Weights of a small segmentation model.
Model: 3.62M parameters, encoder depths [2, 4, 4], encoder widths [24, 48, 96], decoder norm layernorm, decoder widths [48, 96, 192, 192].
Training: 5100 steps, batches of 64, held-out accuracy 97%.
Data: trained on rosettes with rotational symmetry, 195000 training examples.
Rows from block 1 of the decoder of a small segmentation model, named by matrix and row number. Rows with one number belong to one channel. Each number is 128 + 32 x the weight over its row's rms, rounded and kept within 0 to 255. All counts start at 0. Numbers have three digits each.
After each channel's rows are labels from the 100 images, of 14976, where the channel reaches its highest value: "responds to" is what is common among them; "lies over" is the class under the peak. Only what is clearly more common there than usual is listed. The data: rosettes with rotational symmetry.
# convs0: first 3x3 conv (decoder.mid.1.convs.0.weight, 192x192x3x3, each kernel summed), inputs 96-191
# convs1: second 3x3 conv (decoder.mid.1.convs.1.weight, 192x192x3x3, transposed, each kernel summed), outputs 96-191

convs0.31:151048099104133078115103106164093154122086096154155115218152140152110105149161131160105120105129179128107101139096166144126055103178086098137159130108083142147125167064166132131076109083130112155150149094196114094085101185168170131127111111136109147098128047128102102052110129129090135132
convs1.31:127123108106156068114189134105085150189140126102095108107064081126132144144090101121175121153094110108112131125058141184114135105127169153159129098145128084163099110106158147124128167099119090126127104095091097185140090096122109126112127152141049142167098096178196088173126041143198103137
responds to: pinwheel; nine-fold; ten-fold
lies over: rosette

convs0.55:136097113078141192102095133108089090107089113124113133085139122148112126050083099161156117156077133101092152079083092123072135141170045107092063088128153116102139069127157072094131089109112090118107129119078133089087091145098138121095082130120096126111097069126090155146120054170078151082
convs1.55:130162068091157081171157114137169124117166142107118125087123145105161145134109144035105085113095161129134089121132105107146117089117184142107189130153107132105104084206141130132095108140116120075055148144148116103168143078171089193146107099123096109123140052121107155145076166081146103095
responds to: four-fold
lies over: rosette

convs0.185:137161137120093133125134171124131112093171132154155140118168127157094107119160128092198100156106171113141117113129129140118143192168162117128149125151166155167134187155146155139148157184136124156150177080116155139144133229178120130127188163113193131138113168150132183158095094150134135130
convs1.185:145155158143114156151131064117191108121107076171104119108143121133146143196106113076127135104120132096140146101120141144131085161141114150201145112153128163171114127138113133083053086122046149149140084046159154116107164093135126153092151063104151098111155168118074109168147183075177118175
responds to: eight-fold
lies over: rosette

convs0.165:104113096126076103120149157100148128094097141111100160129129102098081076120120072150173143119099191100056107059113122116118139046157129138174113105104123102105134164110127118104091109143123121151108121113152158098130102163099170166148124125072166111055127182134102198147172096078115179149
convs1.165:054144147171161083142100147110135143152117081136106147125172134131148179124156146079148125097116087127184139145149115097112129150151143130159226120143091079197092148171135078139151053154138118140108155099146113120152175104070106147094086052095138124110137125122198112140061113163168130136
responds to: four-fold; mirrored
lies over: rosette

convs0.21:132113109104122133080132162177166193156047114215122111105114151152155103107154126154194106131138138160136129119132143109083163106157167122132148171141093146085137165121197112136112113167107127179131145116078155118114131176144088154165096118121145103077157160117138131142147152015139146144
convs1.21:212137100121154086126093164203131124104067089093158144102109139090156109115138125144162136147181132102177112102135160118127095115103118134115075115094156125182117069114123116125134107113125081105150165103120091063151164125105155101167121135115153099060135123148122112134127093116142162183
responds to: pinwheel; seven-fold
lies over: rosette

convs0.172:130055125085153135108100128106061037129104113131124173106098119133113126132119136145082108177113151144139106112104103160100118117162069122099093099128128121139176051080100104083160109113127146088127092106142156127088106135105151161101144094135126040075115121109095092096111069162145112120
convs1.172:106116019184151147181174117143093103130108155137081114155178178079085131153140168172089078116064111104112129157109105081098156077171166139093165128099079139106081096171132166077099106125099157137086133079128097155164100115108109152117149172119128125108117118074134162148129143106095103065
responds to: pinwheel; off centre
lies over: rosette

convs0.18:137124112131054175101098192135181128083153140075164165117142080181077053154085067173190093081055143063115045091108131182156075152200130160130172120137163135091152146139077120112104075170094115120140170118093167133123121130131080136129162130117139149137079153081119157165122116172144129108
convs1.18:171050086094128102109095110126148152135167156131090112159106134089149122155105138111170127136123167084191115144127085108146131133101127117140130163199128115123132170153182120091150175088054191165071123118121133135144112154162074158139153190144100127106145112111076116110099178142068135133
responds to: mirrored; ten-fold
lies over: rosette

convs0.83:137101123097074162083169196164169091105124121059101124157180116147114099083123106187122080086128115128132152096117095124114126095128020089099127136131177126109174093092120110083103129057190161145129108122118144102091093149061082118101129079133098086105108181120121173161192135148115101148
convs1.83:105115163139092059153042125101164188164133122130156138118140151084114150093132111079145130140139091136195129163111093143106112120105177106132189157132099107156100155162125122108130128172088087100102158127128105129159142097181115146099057109137065117185188098146166141195060120086147110143
responds to: five-fold
lies over: rosette

convs0.85:166105144084167171100099145158104140105131107090115136110100092145071071097107054178051086069164101070166161114092137111104116126203075107089115099121105087098112068122110078162118118166115136150117091091075076097085130119105109121111077193099136088065112151113121154201171077155078100114
convs1.85:081140137145091053169085127163168159161152128109133136094138132130097146078116179068103122111133093108158095158115092128154144137106150104117140159143134099103097109193124090095129137121113053050071154086123126134137101078125072145114097100099045123157092119195113155140139167129113145128
responds to: five-fold
lies over: rosette

convs0.90:120095085128130150123185091057093137077111148113065130155113152069154143184144156095169146140150088088099108117134127101217166093111179111176160139120077130088092117097137164165121163144109138098135132195190129140134116152184120131116168215114157107116113157134161110108106182056165098209
convs1.90:129126120093141183189168099138070130056100167106097133117158133172110147056151103138136124114155122114151116137157100117138098118168155155083170092098093137089071121181130117128046037121152070147141151128115093098157142170121115146137135081062129110109133139125104113131184137158148074116
responds to: pinwheel
lies over: rosette

convs0.158:159153150121147064117089099130113124115139156102140125138110126095173103105122138061123212109161085175177100200136117113135156059106117105106120144145129108202131126078152081095120117135081100077131114059107094090148090099101109089081143135095131116151132123141169043146048145111112150153
convs1.158:126114121041172146098143183173160108142125204119087101148163184153145088127198133134110070133149145157141102097100157097121134132139134175121154106082107098117118086099133186116098121160145169143062109070165145097077161113133115099108166138126177190118150163148145150127129116164113103134
responds to: eight-fold
lies over: rosette

convs0.14:084075139126136079131125153136125072115117151116160107094120091192122144153185120192130085108072154053096127125155111083140119111081134098143145107160082139126104195187096125090090139107113146084154195107159121095158136131081215106128062075165150107067139142186075108103174136094130078122
convs1.14:103135066123151125172113123155160167116088096177160096164132144060120085075143170094137117114133147135098118136101144145085127114148149142132208075142093118136118130167114093179128125140127118082122147089153106143103090107079116158188105149157115160124121060091102084161084107118135166099
responds to: five-fold; four-fold
lies over: rosette

convs0.182:155066131147110144105143142093134075124115083096116124100042057147147138078131094148122074175143117103058135096160106083112141077123101109092102128135129105086144085116147105112136116063128113068118112105113129155149125101080121108118117120165053092115096158182093180148114112116107161122
convs1.182:117130148146188081130093126133116174122139176113101079096166088132178111063137145083094108134126149152136102144124124117111173135100151109113116136110096124126114112194148102130188093096070104117114075130118105128117143092139131170148083059149035136087135054137114142164111119061148124158
responds to: five-fold; dark; four-fold
lies over: rosette

convs0.160:127071130115160123152109106105080119134064163148136123060139121117135122087171163085076114118179122163115145150113072137118166118124110137085120092105091110177118121088141084093123092089177091122124145221158104147102099115128093120118131066138172105145107140164162111115084163123158155154
convs1.160:127140081142163123070178172107122126128144214133126139148067169113077104182163162215145080096130089137088177139108064166166139105186117100145103151171106144114149142120111155093117212126112169148092115098173140161126127152142148121122157226088107173116108138102112140164137123177095115129
responds to: pinwheel; seven-fold; eight-fold
lies over: rosette

convs0.144:081101155139150122147130097108118176082107126103130133127120109111129139092078160096150154151171147100045126092192142167152116138090129130157114146130158089113139105124115152060127143045056123127134131169159136125177159141180138087169172012100136139093136095069130147084138080143108117121
convs1.144:083130094143164099156138164128113130165138139115076121101150123108123193126134131081074138099104142157201093195118086117104135121134155082104175170104147122116080171156175112124101127133112122084110143124185120159123161122106117103141119108152092117129091089111137150161084152085183052122
responds to: pinwheel; five-fold; six-fold
lies over: rosette

convs0.52:200106135140138182124048092073082138104146111189106136126131114111117150134124118217161120137115107158109126088112087097112064127160168087145102131076121098091099134127077125140163164092075113105128135119124143097191098154133135125099150118121139172081153193173133149152144121152096110089
convs1.52:109116132074152086106192144142127089151182187084080117115127134089120100140144157064130073107163150120144137136149063145173139124137098083087106197188088105095107143106176101091123161161084170141082091103105105145149166095139125120084142145150068108094148069091137138065125127118138120108
responds to: four-fold; five-fold
lies over: rosette

convs0.1:156088081094150102144085138128124116101089096138138142136170101140057078069161124150160141124108121117137117124132123155136089136135045091088113099121180148117155072129109094143176119172150121081111135062063206168111112129130114148077101110162062153123101147122122176072173092141102118113
convs1.1:139196122103139119079131084145116114158140189109147111116205129157110099132100178078166112165122126128134145127113101146142186135095132128116166164153154159117143108150183160139107097127143100085042150097171138106105195071120055135103130144106103100069129100142086166150149142115119099118
responds to: pinwheel; eight-fold; nine-fold
lies over: rosette

convs0.125:155111111123132161145128152202097144193062189048122181148122098086069098104125089175103076113094192157109166126132138120108113103124113084166115108119093184074128137078115122134166130187110132131117205121071146115128123149134215172125137126161143128082107188171170159167138087135100101097
convs1.125:058186113081138105173179056100183066158121073121112144094119127155158112154053153111101129103125155097168084134172115123143078145137147140120164094122126139120127088143155107116090189132097126117084131100144106174154150057115051162081083107124115131123068121161139138105157163150155116126
responds to: four-fold; five-fold
lies over: rosette

convs0.126:180166074160089214141085144112133130131144117079127088119098150122101114102081162174150130059142114116135113093095137149128153097135177137119168092146151135102096111083135144160098084110175108172180063183130138169107130134098156104157156118086142096197089153172123141163148126147158124166
convs1.126:112124140096155086087130176128116129153147169112061159129141153113119146135116137103141126161168166165141123136166076190165119139107054097115115164183143110117142187121151130152127195120087172129116083084180110143159161109123107146117147218082109124090103105097152121141107220133099130127
responds to: eight-fold
lies over: rosette

convs0.84:113085152124097154115060168129098128131074122091130162163118087178147091041107080218068082089080144140142150051135096145060064100169074139145089085106165122089142078168066125114174112108115145136122088105078136166112096153124143106174122143124125107092123125163130170139194107112098113139
convs1.84:067127121143129089163085112160141131126156125103151156103113083129123175070131148060126120124117105063220142178158126154175117131155138099104146106084151091150057120150110076120107125094119068084163163116075099128161147087108071152138141106120135092148119084128121093144077163102167140151
responds to: five-fold
lies over: rosette

convs0.94:125121136128142082105144076139112155095174150136142215128095105111142150185073143065196222123197121142098120117094146115151142134167205124146144117122127159135165138125142111133075185114062117116134147065119121130149145153154122144177153138073123112140135103149154106133068122110147155058
convs1.94:128138070123153134093098137105178119086137116116124104096117116101165067193173131187140141051153085086125058068155097070128082181152129146178122119138180126131150179147165077133157156136125182177133138122112152136141159142128144078078160174145142118132106131148142116145172123192125130171
responds to: mirrored; dark
lies over: rosette

convs0.6:149130142066149109131114167098134165092125109138180146122132079153064055101162092178105161081169095102169114105146158196128129065135093160169148152169068102145143125076082103117122152145076156105122109129071111133142108139134114101197138078143096112078096192108151065133119098103128135142
convs1.6:124117108168110113087117128106195116137130088134083107200103132127125115156091132107150124149142156121148159103129109121174124160153088094197116165216126088113157180110170101094124151111106191157080120130176128141132137154174105166129128184116067107092159153067110105115079192143120118119
responds to: seven-fold
lies over: rosette

convs0.113:142165106161112149162076148139106101098120097106132103111071086138134167101114131120145169157215033149115138096144082175130192105109133174129093106158108166123149160148120162106132103154138171172173067146136066190109101092155075108138110111117052142192102139138128148169142069102164113105
convs1.113:097122091172123143082149121150144129130148160199148087140104156143143104166122121175134119123120109133135106074150079144173103179100054126145088185208139111057169112115144123124109133117075187182097104119160133113114133170137137125102141171116140138105108113074125098115127169195106174137
responds to: seven-fold; eight-fold
lies over: rosette